python train.py --model="waveform denoising autoencoder" --dataset="simulated sounds of rotating machines with and without faults" --train_examples=39062 --input="waveform_16khz" --bottleneck="denoising" --encoder_arch="conformer" --encoder_norm="rmsnorm" --encoder_activation="gelu" --encoder_mlp_ratio=4 --encoder_head_dim=64 --encoder_fused_qkv=false --encoder_qk_norm=false --encoder_layer_scale_init=0.1 --encoder_inner_norm=false --encoder_drop_path=0.05 --encoder_wave_strides=[5, 4, 4, 2] --encoder_subsampling=2 --encoder_layers=12 --encoder_width=192 --encoder_positions="rope" --encoder_kernel_size=15 --loss="mse" --latent_channels=32 --decoder_norm="batchnorm" --decoder_activation="snake" --decoder_widths=[16, 32, 64, 128, 128, 128] --decoder_blocks_per_level=2 --decoder_block="basic" --decoder_attention=false --decoder_upsampling="nearest_conv" --init="kaiming_normal" --residual_init="zero_last" --optimizer="adamw" --lr=0.0012 --beta1=0.8 --beta2=0.95 --eps=1e-06 --grad_clip=1.0 --steps=4000 --batch_size=64 --epochs=6.6 --lr_schedule="cosine_restarts" --final_lr_fraction=0.01 --warmup_steps=800 --weight_decay=0.0
Rows from block 9 of the encoder, named by matrix and row number. Each number is 128 + 32 x the weight over its row's rms, rounded and kept within 0 to 255. All counts start at 0. After the name is the row's rms in percent of the matrix's.
# proj: attention output (encoder.blocks.9.attn.proj.weight, 192x192), inputs 0-95
proj.13 112 [151 182 132 126 139 114 155  96 142 152 142 113 166 162  70  72 143 155 167  84 151 186 177 143 160 149 116 118 133 101 105 102  98 173 132 165  92 161 174 124 142 189 149 152 153 129  70 166  99 148 116 120 158 170 100  93 165 139 130 143 114 156  88 121 131 136 123 185 131 154 156 163 124 114  77 111 104 179 150 193 111 127 105 121 149 159 153  63 120 204 181 142 126 140 138 139]
proj.14 100 [106 177 115 143 122 180 166  99 154 113 167 154 115 137 103  31 120 145 161 190 142 147 185 122 129 110 142 162 134 102  83 111 125 149 138 154  81 111 138 109 162 174  87 116 160 121 144 105 157 200 106 134 132 122 155 124 158  81 124 203  81 139 100 144 131 161 189 125  94 136 219 163 117 131 146 136 131 153 160 135 157 119  23 113  80 136 161 103 142 191 174 170 130 199 141 136]
proj.15 059 [101 205 161 139 172  67 121 140 172 146 141  58 126 129 152 106 142 121 151  77 139 134 153  90 143 182 109 144 138 130 116 165 143  81 137 182 140 119 127 111 150 155 131 184 126 120 110 131 118 118 170 158 110 135 138 136  82 159 128 149 133 121  94 155 136 198 124 121  98 147  97 155 165 137 148  90 151 125 115 110 117  75  93 104 137 184  83  97 133  71  92 151 101 135  90 136]
proj.16 113 [138  87 120 121 153  76  70 131 205 100 149 135 152 123 122 111 164 194 122 125 133 112 125 149 164 110 133 107 156 100 157 154 131 119 115 142 171 117 107 105 126 120 156  96 147  80  99 197 126  77 119 153 109 168 105 147 141 148  97 182 154 136 132  79 120 132  80 137 141 125 102  90 142 112 171 119 114 108 146 144  94 166 173 108 123  79 112 136 176 121 128 141 185  78 118 166]
proj.17 102 [138 126 142 148 136  56 125 179 122  62 174 204 155 119 106 189 134 122 116  68 131 106  47 157 152 130  98  94 120 114 126 139  90 118  61 129 178 123 120 106 121 106 124 115 116 128 157 140 131  88 127 145 120 149 125 150  54 148 132 103 248 106 155 100 103 121 105 145 106 103  83  78 155 123  69 121  86 155 133 139 126 104 171 118 100 114 180 106 144  92 107  94 134 100 126 117]
proj.18 095 [ 55 192 151 142 124 103  90 128 133 126 189 147 145 136 186 126 117 171 123 108 122 112 162 143 111 154  87  71 101  88 128  77  91  82 144 119 135 110  89 138 145 106 176 149 134 130 147 103 107  95 117 143 142 103 141 124  55 124 121 139  81 154 137 167  88  92 147 168  63 160 158 132 146  77 110 191 108 177 178  65  92 119 155 168 155 153 152  74 115  71 128 126 117 111 175  63]
proj.19 126 [103 177 141 124 137  99 116 143 133 126 137 103 152 125  75 126 172 133 133 115 136 179 126 139 134 131  70 144 121 128  90 117 143 175 125 177 137 155 110 127 152 135 122 209 162  80  55  68  91  93 108 163 172 119 110  85 133 123 127  90 160 123 109 172 189 113 125 168 154  80 132 118 130 133 137  95 160  67 121 176 127 121 127  86  79 201 180 129 119 162 127 178 158 184  71 120]
proj.20 108 [122  99  89 165  95  86 164 177  98  74 104 181  82 141  74 152 103  94 119  95 126 158  49 134 125 129 138 121 155 116 135 147 111 173  97 107 145 122 130  60 176 144  94  92  87 151 118 146 135 114 106 159 158 192 120  72 123 141 135 129 175 108 156 102 140 109  93 101 139 171  93  92 101 148  65 104 137 130 110 209 103 109 148 118 143 132 188 118 101 173 172 109 163 142  52 117]
proj.21 049 [157 150 139  99 139 120 182 113 150  94  76 115 124 128 189 123 145 113 161 179 132 139 112  87 143  98  99 158 123  73 186 160 171 118  97 136 149  92 126  81  92 120 186 180 138 115 174  89 159 100 171 150 100 141 139 108 130 170 127  94 106 119 141 159 140 104 116  97 133 190 119  88  57  89 148 132 139 136 187 122 141 100 118 137  95  88  74 100  93  95  86  89 152 143 133 181]
proj.22 099 [181 106 131  70 175 124 109 117  89 163  91  95 124 140 140 131 178 135 105 171 144 115 116 135 160 114 135 163 113 128 157 139 141 129 146 122  96 174 137 188 133  99 123 176 111  74  71 125 162 162  89  81 124  88  95 155 191 146 136 112 129 130 134 142 200 126 119  96 130 158  90 152  55 115 110 159  87 132  73 141  91 168 144 121 143  98 115 136 150 125 135 149 111 176 130 179]
proj.23 102 [140 112  88 151 132 127 151 183 121 119 168 185 109 129 124 129 135  81 155 103 118  58 194 128 146 114 114 115  88 127 118 138 105  89 163 112 110  77 165 175  91 119 111 104 127 137 191 113 148 153 128  58 179 115 111 157 101 105 119 102 110 163 112 138  90  99 154 105  57 175 139 139 107 123  87 140  85 201 149  87 152 150 112 130  83 111 146 157 140  95 152  67  96 102 141  75]
proj.24 040 [133 139  75 108 119 105 162 144 108 103 164 154  99 182 100  96 137 137 148 101  90 124 106  84 120 107  90 162 138  52 176 171 151 161 165 126 137 179 137 114 155 125 163 181 121  91 165 127 127 182 127 101 179 187  95 128 174 101  78 115  66 119 101 155 167 165 175  72 138 144 146 125 121 140 126 116 126 116 159 103 111  78 159 107  73 142 184 164  80 188 156 139 136 155 162 102]
proj.25 081 [101 133  98 130 141 129  90 150 175 137 107 179  98 108 157 191 168 147  61 135 129 110 108 131 168 139 129 121 103 170 146 106 128  81 142  87 151 155 148 166 143  65 109 103 120  88 113 178 136  96 153 143 144 160 203 123 136 101 109 162 129 150 138  95 104  94 157 121 124 101  89 170 118  55 154 121  94 169  77 121 105 130 149  98 139  90 177 111 160 130  99  61 108 116 116 139]
proj.26 094 [ 50  90 103 122  86 162 105 146 149 125 170 190  78 112  94  96 129 116  98 202 113  96 154 122 105 142 127 134 107 188 136 106  92 113  95  74 121  99 120 122 198 178 104  85 132  91  80  75 140 125 188 171 131 126 103  78  95 119 120 125 160 182 107  78  81 140 126 179  96 130 146 131 104 131 163 102 127 127 133 102 114 198  93 156 132 158 148  69 150  91 163 115 125  46 134 152]
proj.27 100 [131  95 110 105 107  70 115 125  82 125 152 177 113 130 179 182 163 148  95 104 152  35 136  97 157 108 119 174 132 123 150 110 101 152 147 147 173 133 139 138 153 169 125 124 139 100 130 119 163 175 132 108  83 101 166 120 100 105  42 107 118 180 107  94  84 157  81 169  89  82 147 141  94 114 112 113  91  74 150 155 134 135 101 163 147 156  82  72 101  75 136 160 120 134 198 157]
proj.28 118 [110 141  89 149 115  91 151 165 152 127 126  97 100  86 140 164 117 111  83  63  93 109 176  98 129 139  95  80 121 150 113  86 145 109 127 183 178 101 130 132 108 168 211 122 117 145 109 153  93  85 131 106 109  67 164 128  95 163 177 138 142  96 156 134  62 144  99 137  74 158 154 144 101  86  41 113  69 165 117 161 123  69  67 147 149 114 135  97  85 113 143  96 120 106 181 129]
proj.29 084 [155 181 141 113 128  69  84 100 130 181 129 122 161 113 137 146 179 177 131  78 137 105 183 152 159 166 104 171  86 142 113  93 132 140 153 141 139 200 112 205  73  99 110 183 157  99  77 172 117 117 139  86 170 155  88 111 150 144  57  91 108 160 115 125 147 104  96 155 152  75 100 173 129  83 144 107 140  95 122 149 106 163 160  94 124 180 110 104  79 117 124  95 144  98 108 143]
proj.30 113 [180 122 152 160 112  77 113  85  57 118 168 137 115 167 106 153 111 130 143 109 136 131  80 177 134 108 155 147 180  92 121  91  73 214 125 130  90 143 140  97 226 135 145 175 108 115  88  78 116 194  80 145 138 121 139 112 129 123 123 113 137 141 115 109 151  55 108 204 113 130 201 132 106 106  76 129  63 156 148 174 151 133  69 127 145 190 194  92 102 101 150 127 130 194  95 138]
proj.31 114 [184 138 109 118 187 145  48 164 150 137 137 126 117 115 100  86 151 136 106 137 115  64 156 140 185 182 160 123 166 123 101 145 140  98 170 114 126 109 197 147 168 153 114  94 115 145 104  79 179 186 110 123 137 124 142 119 122 126 150 227 147 128 136  94 114 188 106 157  94 151 142 171 117 148  74 171  99 142 129 216 124 159  69 126 143 126 113 112 169 152 199 159 110 133 118 148]
proj.32 126 [147 170 107 136 127  95 136 145 171 136 161 112 153 149 137 133 189 164 123  93 101  95 159  89 144  86  78 123 146 104 137 136 126 172 142 157 152 141  86 136 167 132 172 198 135  94 110  62  82  77 131 115 156 111 150 120 103 105  82  96  98 142 104 175 170 150  97 142  94 117 158 112  92 125  96 114 143 114 102 118 124 126 104 116 100 160 141  75 150 146  98 172 107 187 131 189]
proj.33 100 [140  76  73 106 114 217 148 119  92 144 119 164 158 167 115 125 167 146 117 135 121 131 131 151 137  98 118 184 129 133 116 164 130 162 145  78 129 171 134 166 159  94 108  94 128 126 146  97 108 130 132  77 142 143 134 101 143  66  94 110 136 154 126 135 207  88 129  78 154  84 114 155  65 174 141 117 181  99  64 109 148 179 156 115 120 123 129 123 185 189 114  52  94 116 120 179]
proj.34 112 [134 155 132 119 136 131  63 106 102 208 182 142 170 125 110 140 148 156  90  92 121 106 189 174 127 219 129 182 110 192  73  85 113 121 170 151 155 153  89 223 115 182 101  97 131 132  71 134 130 146 115  97 127 127 113 118 108 158 127 164 145 122 169 138 147 115 136 127 103  91 143 195 122  90 137 174 120 136 133 150  89 119 146 118 196 138 104 128 112 131 133  77 140 101 151 124]
proj.35 081 [124 136  69 122  73 129  90 127 172 123  96 137  80 110 156 189 148 130  93 138  96 105 106  94 121 104 123 134 160 137 145 104 118 136 235 136 166 113  97 161 158  89 134 131 137  93 108  78 100  76 102 134 182 142 162 109 142 109  86 139 109 116 130 119 141 126 158 141 134  54 142 151 108 133 149 144 178  70  76 154 150 194 150 148 131  80 149 142 169 182 140  67 171 117 186 148]
proj.36 089 [107 128  89 178 120  97 147 139 162  95 152 154 151 147 143 153 159 140 135  61 116  95 134 114 143 126 140 101 126  82 145 161 127 151 153 186 161 166 110  79 118 166 178 115 151 114 154 179  90  60 116  95  99 185 173 142 115 107  43 145 100 112 105 149 177 167 155  95  99 117 122 119 154 170 142 149 146 107 197  93  97 118 156 127  83  67 143 174 131 189 143 134 181 115 189  66]
proj.37 102 [100 137 141 169 158  87 135  72 160  73 182 102  33  82 130  97 106 140  87 163  93  99 131 111 121 145 192 144 126 125 145 114 164 141  90 164 108 122 120  77 155 204 147 124 151 130  98 135 191 122 154 200 150  77 165 123 117 151  91 151 124  89 109 126  92 160 142 149  57 133 124 154 159  96 135 139 109 151 162 105 103 139  64 131 165 109  95  86 137 117 202 163 141  91 141  86]
proj.38 093 [ 78 152  95 117  79 109 128 121 134 155 155  83  87 140 145 105 127 173 118 110  81 111 203 108 117  85  86 142  78 135 125  90 139 120 197 131 133 125 104 189 172 131 100 126 167  93  77 190 114 145 123 123 190 108 110 102 145  88  61  90 101 163  88 127 131 117 108 128 168 119 102 130 105 136 117  85 215 131  92 105 123 182 116 150 102 131 155 141 120 107 153 157 165 130 143 136]
proj.39 094 [113  99 133 129 106 129  85 157  98 140 168 215 160 140  91 168 158 139 106 130 145  93 128 175 131 140 131 159  98 164 139 148 103 139 157  88 159 134 106 163 160 127  59 110 144  95 103  92 164 129  90  70 144 168  88 128 113 115  59 123 178 179 120 114 144  97 107 147 148  83 124  90 109 119 166 133 146  75 122 126 105 206 188 116 139 123 137 146 157 125 158 150 154 115  85 137]
proj.40 130 [140 117 117 113  98 108 112 172  88 174 120 186 137  89 138 190 149 143 106  86 131  67 150 163 129 146 106 101  95 159 130 105  96 105 138 100 115 110 159 187 147  98 146  99 101 141  99 117 142 142 104  48 166  91 119  96  85 140 129  87 116 170 160 101  69  85  90 112 101 134 164  98  87  62 103 163  53 154 119 160 123 130 175 113 164 107 103  74  97  87 114  81 113  94 175 166]
proj.41 100 [124 157 124 163 132 116 117 101 135 106 170 117  83  90 143 114 125 102 108 176  52 111 125 119 112 180 159 156 141 129 123 126 101 165  40 122 118 151  55  96 212 148 170 168  84 135 102  55 127 112 166 158 135 123 140  90  87 181 142 130 174  86 121 155 171 185 143  92  68 121 108 104 109 157 147 116 136 145 124 124 129 138 124  95  96 136 190  62 115 131 173 138 101 112 107 164]
proj.42 085 [160 132 104 145 115 140 168  46 165  87 110 129 147 133 130 130 150 115 144 131 125 140 114 127 123 115 152 148 152  85 144 159 130 184 121 148 140 145  80  85 119 144 193 124 176 111 128 126 142 111 118  92 134 180 151 121 156 141 120 163 100  78 134 145 158 144 155  89  95  88 118 122 160 154 167 128 169 103 151 143 111 118 169  65  86  84 139 167 123 197 195 137 174 164 152  76]
proj.43 138 [122  26 129 138 146 160 176  99 142  83  95 184 140 110 139 117 142 137 128 172 208 153 125 116 142 103 146 124 130 145 156 140 147 147  32 140 147 136 146  72  52 159 159  80 157 102 154 196 136  53 165 120  66 114 112 150 172 124 110 140 120 119 142  97  64 157 112 131 112 141 140 102  88 106 211 136 102  86 175 102 127 132 143 140 155  83  31  94 150 146 107 150 144 103 131 164]
proj.44 089 [160 116 124 125 165 125 107  99 129 183 153  42  88 101 135  97 128 127 111 104  98  80 197  86 128 134 109 131  97 114 156 116 189 134 154 167 115 134 112 140  88 119 174 218 110 109 145 106 112 121 119  80 131  86  92 166 198 155 156 105  77 126  92 221 177 191 149 117 132 135 148 181 146 175  87 117 104 133 135 107 141  82 106 127 127 171  90 125  77  97 153 162 110 136 196  73]
proj.45 104 [122  92 121 100 157 153 126 161 104 149  76 119  84 140 130 125 156 143 115 121 180 131 112 108 151  83  90 169 107 123 109 144 171 105 151 166 118 121 187 159 116  70  79 182 110  83 158 139 122 135 124 108 129 101 144 154 203  84 153 106 110 149 130 164 161 104 153 127 193 120 142 160 112  92 151 105 106  69  68 149 149  99 112  96 131 143 133 138 167 136  60 105 116 207  41 139]
proj.46 100 [172 167 124 126 112 117  61  62 157 174  61  64 101 137 158 135 143 127 145 122 128 161 117 136 125 155 157 145 159 103 133  99 142 134 168 149  75 166 155 128 140  55 156 194 134 116  56 157 113 130 138 110 177 151 121 106 217 147 164 135  63 101 142 135 174  94 161 172 175 110 112 179 145  80 176 100 150  99 116 151 121 113 171  99 166 164 149 106 111 176 157 110 144 172  60 132]
proj.47 077 [ 72 151 101 141 120 145 101 163 217 100 145 156 155 139 173 130 158 164 112 152 112  87 180 111 147 162  77 121 114 145  99 122 124  49 102 144 174 143 103 149 132 141 140 124 107  86 159 116 120  49 171 153 102 142 193 145  92 122  93 172 144 138 146 144 141 204 159 114  86 101  94 153 125 136 128 137 215 145 131  81 126 129 113 107  69  88 140 128 174 185 122 138 136 133 151 120]
proj.48 084 [ 98 113 146  79 136 129 119  71 157 114 126  81 174 138 170 138 175 128 101 169 142 115 139  97 148 130  85 148 128 135 134 130 124  72 125 104 160 142  85 157  99  62 157 140 146  86 128 134 111  88 170 122 126 137  81 156 118 117 145 115 169 154 118 117 184 151  56 118 175 133  18 141 122 136 128 100 217  72  72  97  96 193 206 134 162  92 108 133 179 135 167 128 116  73  96 174]
proj.49 071 [120 105  83 138  92 150  91 120 123 146 109 160 133 111 143 209 132  67  93 164 105 140  88 137 122 143 155 102 120 150 132 125 108 136 157  72 152 134  74 128 114  64 141  68 112 161 128 155  95  60 141  97 160 190 107 107 151 146 181 145 131  97 145 129 185 116 128  83 119 144  91 146 101 144 114 118 137 159  86 137 109 125 188 126 140  46 214 167 129 177 155  61 125 115 109  93]
proj.50 090 [ 88 148  81 119 118  82  79 161 157 132 154 115 104 139 201 199 130 132  71  68  64  60 124 100 120 148  80 129 134 148 128 108 101  69 182 129 225  92  78 180 157 119 135 103 116 106 147 156 124  86 149 197 118 118 189 137  67 148 119 127 182 103 134 120 123 135 130  76 136  91  50 168 142 150 113 117 168 136  84  93 109 117 172 143 106 136 163 183 120  65  73  39 151  98 178 119]
proj.51 081 [175 119  85 127 133  83  89 114 164 156  73 115  96  80 158 168 179  94  95 141  98  89 111  88 151 150 162 144 138 145 179 138 170 158 131 154 152 178 115 117  92 102 183 184 115  94  77 118 134  91 147  94 103 156 135 111 175 182 114 122  99  87 131 129 137 193 139 111 103  68 107 140 111 125 233 117  82  68 128 148 109 144 124  95 114 131 109 132  91 147 129 104 159  79 136 148]
proj.52 132 [186  94 122 114 175 137  71 159 195 145 120  90  64 132 149 123 146 110 133 215 102 139 131 113 115 109 124 149 197 143 123 141  99 118 128 137 164 106 124 136 120  78 119 127  65  83 167 127 108  88 152 206 108 146 122 167 156 144 183 191 185 108 127  75 168 186 153  87 131 112 126 156 109 130 142 135 139 111 119 175 184 132  95 116 110  77 149 190 186 201  93  69 132 135  72 178]
proj.53 089 [195 132  84 147 137 135 138  81  82  95 126 199  78 103 122 113 138 145 120 149 140  99 119 154 146 128 177 151 129  76 142 108 122 171 145 114 102 171 160  91 143 129 153 116 142 160 108 124 174 189 109  83 143 126 148  93 168 136 104 135 115 137 136  68 133  97 119 149 111  82 168 150 103 122 130 106  85 145 154 187 162 178  81 123 154 100 163  95 160 207 219  93 151  95 132 171]
proj.54 093 [ 70 192 102 114  93  95 131 146 116 145 180  87 104 138 131  86  85 146 122  67 109 129 204  72  89 115  48 119 101 116  98  57 122  92 193 168 165  80  66 156 100 150 107 159 136 130 126 183  95 130 117 153 157 104  82 126 137 143 143  98 117 132 126 141 122 169 126 142 180 140 137 141 139 166  90 115 181 121 147 124 161  96 139 193 147 146 122 147  78 118 123 119 168 128 189 104]
proj.55 120 [178  49 128 150 162 134 131  62 172 139 140 153 142 101 111 149 162 144 121 143 151 127 161 167 185 153 155 112 129 116 176 142 161 163  72 116 123 161 166  97 110 116 226 137 131 111 138 116 107  53 133  36 144 156  95 120 173 130 122 146  93 171  98 174 123 108 106 120  84 136 162 165  84 119 165 161  38 139 112 124  96 210 142  65 108 128  87 122 108 146 147 104 135  77 174 132]
proj.56 081 [ 85  73 147 155 113  77 139  73 150 104  84  88 130  79 136 161 115 117 122 184 200 144 131  92 152 106 154  75 120 124 113  96 164 146 136 126  96 133  59  88  72  71 127 149 121 136 111 134 128  60 141 125 143  92 102 135 169 158 150 109  42 133 132 132 163  57  78 118 115 215 105 154 102  80 102 124 133 116 144 132  92 145 127 177 192  56 137 123 143 145 147 104 159 139  74 141]
proj.57 051 [166 114  64 143  58 158 128 106 122 121 114 109 126 178 152 147 111 128 125 168  94 139 141  95 130  89  77 187 180 132  93  88  91 114 119 110 165 153 113 118 157 133 163 115  99 110 140 138  78 137 105 145 115 171 166  94 151 142 162 168 123 115 166 147 196 165 138 133  96  93 103 155  96 156 111 108 204 123  68 165 141 118 111 104  97 117 122 150 103 195 137  66 159 202 174 176]
proj.58 060 [171  92 128 132 112 106 122  50 216 115  75  52 146 105 128 125 112 136 148 146 130 149 131 115 140 139 168 112 148 108 150 110 148 128 144 151  79 162 108 110 107  64 196 162  96  94  82 145  51  92 155  98 131 138  78 141 207 138 136 137  85 129  97 129 165  86  98  98 143 151  81 197  76 165 143 127 117 135 101 117  88 191 119 128 125 118 143 126 138 231 179 109 182  42 120 161]
proj.59 044 [124 155  88 153 130 110 157 121 195  93 152 115  66 119 131  88 156 128 123 173 112 107 217  91 133  79  91 128 132 114 148 143 155 111 113  83 145 143 118 105 143 134 185 149 158 117 120  69 134  88 149 140 194 121 132  99 148 135 118 125  74 151 124 170 144 157 150 114  65 119 156 163 109  72 187 109 147 133 151 132 146 145  33 113 125 149 111 131 129 170 147 115 144 186 116 192]
proj.60 080 [ 88 171 114 102  82 117 128 156  96 147 147 100  92 127 131  88 133 144 136 126 107 114 174 124  93 109  87 154  97 124 104 115 125 129 188 176 142 125  70 168 122 134  80 173 149 130 103 152 130 136 121 127 159 109  57 127 143 146 112  85 155 126 122 124 206 177 143 113 172 131 105  90 118 147 161  72 209  54 132  93 132 126 144 144 117 106 167 141 160 130 148 185 156 136  50 141]
proj.61 111 [129 190 110 135  99  68 139  86  96 150 159 125 131 106 122 141 142 128 123  83 124  97 171 116 134 147  88 203  77 142  92  65 141 153 132 179 130 179  69 161 102 145 114 187 135 105  87 157 119 140 122  99 141 136 122 106 137 178 100  74 133 126 134 157 163 115 116 145 114  58 122 187 124 118 104  72 130 141 108 148 136 107  90 110 110 199 148  75  71 125 141  98 149 126 135 149]
proj.62 076 [ 95 134 167 140 162 127 169  70 140  62 118  85 141  75 175 133 120 136 100 148 139 129 122 104 153 147 129 128 105  99 109 131 197  80  45 182 161 150  89  86  88 129 193 144 144 148 140 147 150  72 158 141  65  55 186 138 106 150 175 148 155  68 171 196 172 147 128  87 107 130  96 157 154 142 114 114 150 128 131  71 112  76  93 100 129  86 121 107 160 150 161 152 137 124 136 103]
proj.63 099 [178 115  82 121 104 117 104 155 110 140 123 120  77 115 155  85 120  96 142 146 102  64 170 107 103 146 156 142 159 112 120 147 103 129 145 151 110 113  95 151 119 143 103 118  89 154 134 165 172 159 117 103 105 112  96 143 170 207 138 156 143  71 160  92 172 228 152  64 110 172 105 106 108 192 132 119 166 142 171 134 156  88 128 164 100  56 152 126 158 152 176 152 141 140 130 150]
proj.64 112 [172  95 138  91 125 123 134  75 123 116  92 105 197 154 215 131 148 150 175  98 129  99 113 139 129 150 139 189 164  70 120 165 129 117  69 153 125 147 114 151  93  76 178 154 103 139 197 135 102 129 158 108  79 148 127 148 114 101  84 107  99 103 125 160 160 129  99 106  95 111  75 124 134 162 168 154 159  99 107  68 120 163 177  69  63 197 105  98 121 101 106 134  98  98  85 131]
proj.65 095 [100 129  99  71  95 130 130 132  52  97 155 161 178 112 166 117 115 166 115 134 124  81 152 141 128 141  84 176 110 107  75 118 106  87 133 119 169 109  81 184 133 118  92  98 139 130 164 138 143 167  96  97  90  93 109 120  86 103 117 141 187 131 161 139 145 125 101  37 138 115  98 100  98 173 100 156 166 103 110 112  95 135 194 115  85 122 143 129 137  88 138 128 126 146 161 131]
proj.66 108 [116 126 121 137 147 123  84 142  87  97 199 150  88 104 116 115  97 151  63 137 107 105  96 168 131 145 118 124 143 103 114 109 120 149  87 109 184 106 129  99 197 104 135 133 113 142 148  61 127 138  73 157 142 123 130 107  99 106 187 185 171 125 172 180 138 156 152 185 108 126 181  95 136 159  63 180 103 136 106 170 127 146 109 134 143 121 186 124 157 137 189 149 129 127 119  62]
proj.67 106 [131 146 103 142 121 133 139 184 153 170 127 144  43 141 135 135 178 126 117 169 124 147 174  86 120  73 107 128 128 122 135 110 120 160 155 159 127 130  89 128 102 108 125 176 104 131 147 127 123  78 155 159 164 143 152 140 172 149 119 134  76 129 103  76 154 169 167 121  99  90 167 132  99  71 146 117 137  95 166 171 180 100  60 149 135  42 166 182 141 227  83  83 145 185 112 189]
proj.68 084 [110 152 142 105  75 172 174 121 111 150 179 173 165 152  93 104 122 165 163 147 129 155 150 177  87 121  81 135 131 136 135  93  55 152 104 129 128 104 122  98 182 160 110  87 168  83  96 168 147 168  93 132 109 161  76 112 135 149 148 122 197 171 130 104 118 157 144 168 167 114 188  62 122 148 153 122 159 133 162 103 154 140 170 125 102 115 129 101 112 127 165 190 165 114 183 139]
proj.69 126 [ 93 118 120 161  83 127 147  81 143  61 134 178 125 110 116 128  94 154 131 161 149 101 109 104 135  95 139 144 119 111 110 117 142 160  96 105 137 117  69  89 143  94  75 104 130 116 212  72  98 104 122 145 108 163 130 125 109  81  79 132 119 160 116 142 166  91 118  89 189  84 127 136 110 146 110  98 151  91  99  83 131 175 127  90  89 137 191 133 169 164 147 146 133  93 132 136]
proj.70 103 [118 146  94  81  96 139 135 146 110 102 174 196 172 130 136 116 140 178 114 101  87  76 115 151 122 142  85 159 116 114 141 128  87  92 117 110 161 121 113 150 153 114  96  87 143 111 141 171 154 173  97 123 112 142 102 120 100 119  95 127 237 130 143 107 124 213 104 125 135  98  73  55 142 186 114 120 154 138  75  95 135 150 203 116  79 122 129  70 141  74 177 182 104  65 173 139]
proj.71 121 [ 90 150 113  96 134 199 134 125 167  95  57 101 156 129 138  40 117 127 170 159 138 150 186  78 129 146  95 134 152 121  93 124 147  60 133 132  99  92 146 157  80 115 121 126 136 123 140 101 122 124 152 139 159  87 140 116 131  90 155 190  79 118 144 129 122 118 153  60 159 169 122 165 108 114 149 134 193 124 138 108 126 109 167  92  84 171 111  94 139 150 136 117  78 181 129 142]
proj.72 129 [ 86 103  81 154 122 108  61 123 166 128 181 139  78 101 121 103 133 144  92 163  77  59 167 108 126 140 178 120  94 124 146 158 175 121 174 114 135  98  81 143 132 118 114 137 132 163 144  99 119  83 169 113 180 141 107 137 113 133  66 138  72 136  99 134 141 116 130  81 137 139  97 136 119 122 189 113 135  83 133  90  85 224 141 118 121  92 153 159 154 143 149  77 166  35  67 134]
proj.73 100 [179 131  86  74  98 181 138 159 112 145 112 129 120 104 137 126 139 117 157 161 127 109 174 148 109 135 114 166 164 158  83 104  96  75 141 167 101 100 224 166 133 120 131  86 111 109 128 177 125 199 119  74  94  75 102 128 163 112 199 136 184 128 145  83  85 161 124 165  86 134 172 119  89 124 135 127  91 132 128 180 191 143  59 133 121  98 104  81 153 169 166 139 143  98  95 178]
proj.74 113 [ 98 178 159 156 163  67 125 146 187 119 147 106 182 148 154 158 169 109 138  81 144 129 151 109 161 126  82  93 112 146 111 133 104  52 163 142 126 151 139 151 110 103 122 138 139  81 127 192 139 128 140 114 136 126 153 190 115 102 109 135 137 142  75 114 102 143  91 120 106 159  30 174 143  56 101 103 121 162  97 115  85  84 175 122 129 145 151 117 118  76 116 148 112 165 107  96]
proj.75 097 [131 161 150 109 145 139 135 131  87 128 118 117 165 146 103 108  99 152 118  85 128 161 111 168 122 180 120 114 167 148  84 110  94  98 136 101 123 140 149 154 167 141  92  65 123 134  75 190 149 193  84 134 111  86 133 131 120 134 179 161 211  93 148  87 138 107 126 115 187 164  80 138 134 125  57 145 159 172 100 106 106  96 223 148 217 108 106  95 154  74 149 120 101 145 154 110]
proj.76 102 [118 186 148 157 150  59 141  92 125  76 172 122 166 166 165 128 115 130 167 120 142 131 111 131 134 118  96 116 161  73 110 146  47 116 151 115 171 128  92  71 187 150 145 123 128 108 161 107 148 149 101 177 102 138 162 130  66 147 141 129 160 132 125 152 153 121  92 157  94 148  97 144 146 144  40 146 157 195 169 111 114  70 139 173 134 160 126  68 119 104 128 176 123 183 156 115]
proj.77 108 [127  93  65 103 121 159 137 149  94 138  70 108  12 104  88 128 149 125  63 134  86 137 102 119 112  80 116 134 133 138 167 131 171 168 133  86 129 123 169 106 211 111 146 133 140 104  47 103 129 127 108 134 196  84 140  63 177 110 156  88 158 137 121 114 111 107 114 145 192 122 142 100 102 127 117  94 123  97  58 176 145 163 103 142 165 129  96  94 118 105 159  93 142 138 133 188]
proj.78 118 [115 161 103 116 130 123 135 116 128 102 121 148 128 108 124  95 125 161 118  93 136 167 147 118 142 138  85 140 128 105 111 105 126 144 111 123 173 140 131  80 135 134 156 105 153 114 111 146  96 110 133 158 118 128 125  71 118 125 116 117 166 135 132 106 103 126 129 152 165  64 160 151 151 161 136 102 127 144 101 167 155 104 122 136 116 211  96  49  88 144  99  60 160  94 199 168]
proj.79 128 [124 123  94 159 124  32 140  95 126  97 127 135 123 158 153 104 106 128 155  75 167  96 128 109 160 101 145 152 119  79 145 150 105 114 170 141 130 123 135 133 113 119  83 140 135 108 165 189 147 154 103 110 155 171 121 149 154 100  40 124  50 159  95 149  96  83 127 129  91 169 111 150 134 130 114 139  90 183 171 115  73 130 142 120  93 209 143  75 126  91 116 139 137 142  80  79]
proj.80 103 [142  38 140 139 139 108 166 115  97 151 126 136 137 163  59 131 163 116 139 131 188 185 139 127 151  73 110 104 122 163 136 132 114 208  83  91 101 166 121 121 127  90 112 134 102  97 112 140 121 105 118 107 176 156  66 127 201 106 134  78  89 184  82 154 174  82 112 122 116 202 137 100 109 122 101 123 100 162 129 162 102 123 142 117 146 116 154 142 114 147 126 149 142 179  47  90]
proj.81 096 [121 168 121  75 156 118 128 191 113  75  85 106 142  99 119  85 122  97 152 128 118 116 105 113 117 171  93 142 143 134  90 149 125  67 103 177 161 106 142 129  88 129 112 130 124 109 109 139 135 161 128 148  82  79  69 135  93 175 187 129 237  77 163  96 137 210 147  77 178 162  69  85 124 151 111 126 124 112 130 148 137  70 171 143 117 107 112 109 150  95 122 154 141 118 106 148]
proj.82 083 [140  86 107 136 163 121 143 180 113  86 160 124 107 125 134 160 122 100  98 108  91  76  76 110 115  97 118 102 208 142 127 157  89 123 115 128 169  76 159  98 198 162 180  91 108 109 146 107 156 160 108 174  87  80 194 150  89 124 184 142 194  82 129 101 106 147 100 108  63 143 102 112 135 111  82 114  94 162 100 114 138  83 119 143 138 135 105 117 137  29 104 116  73 132 149 136]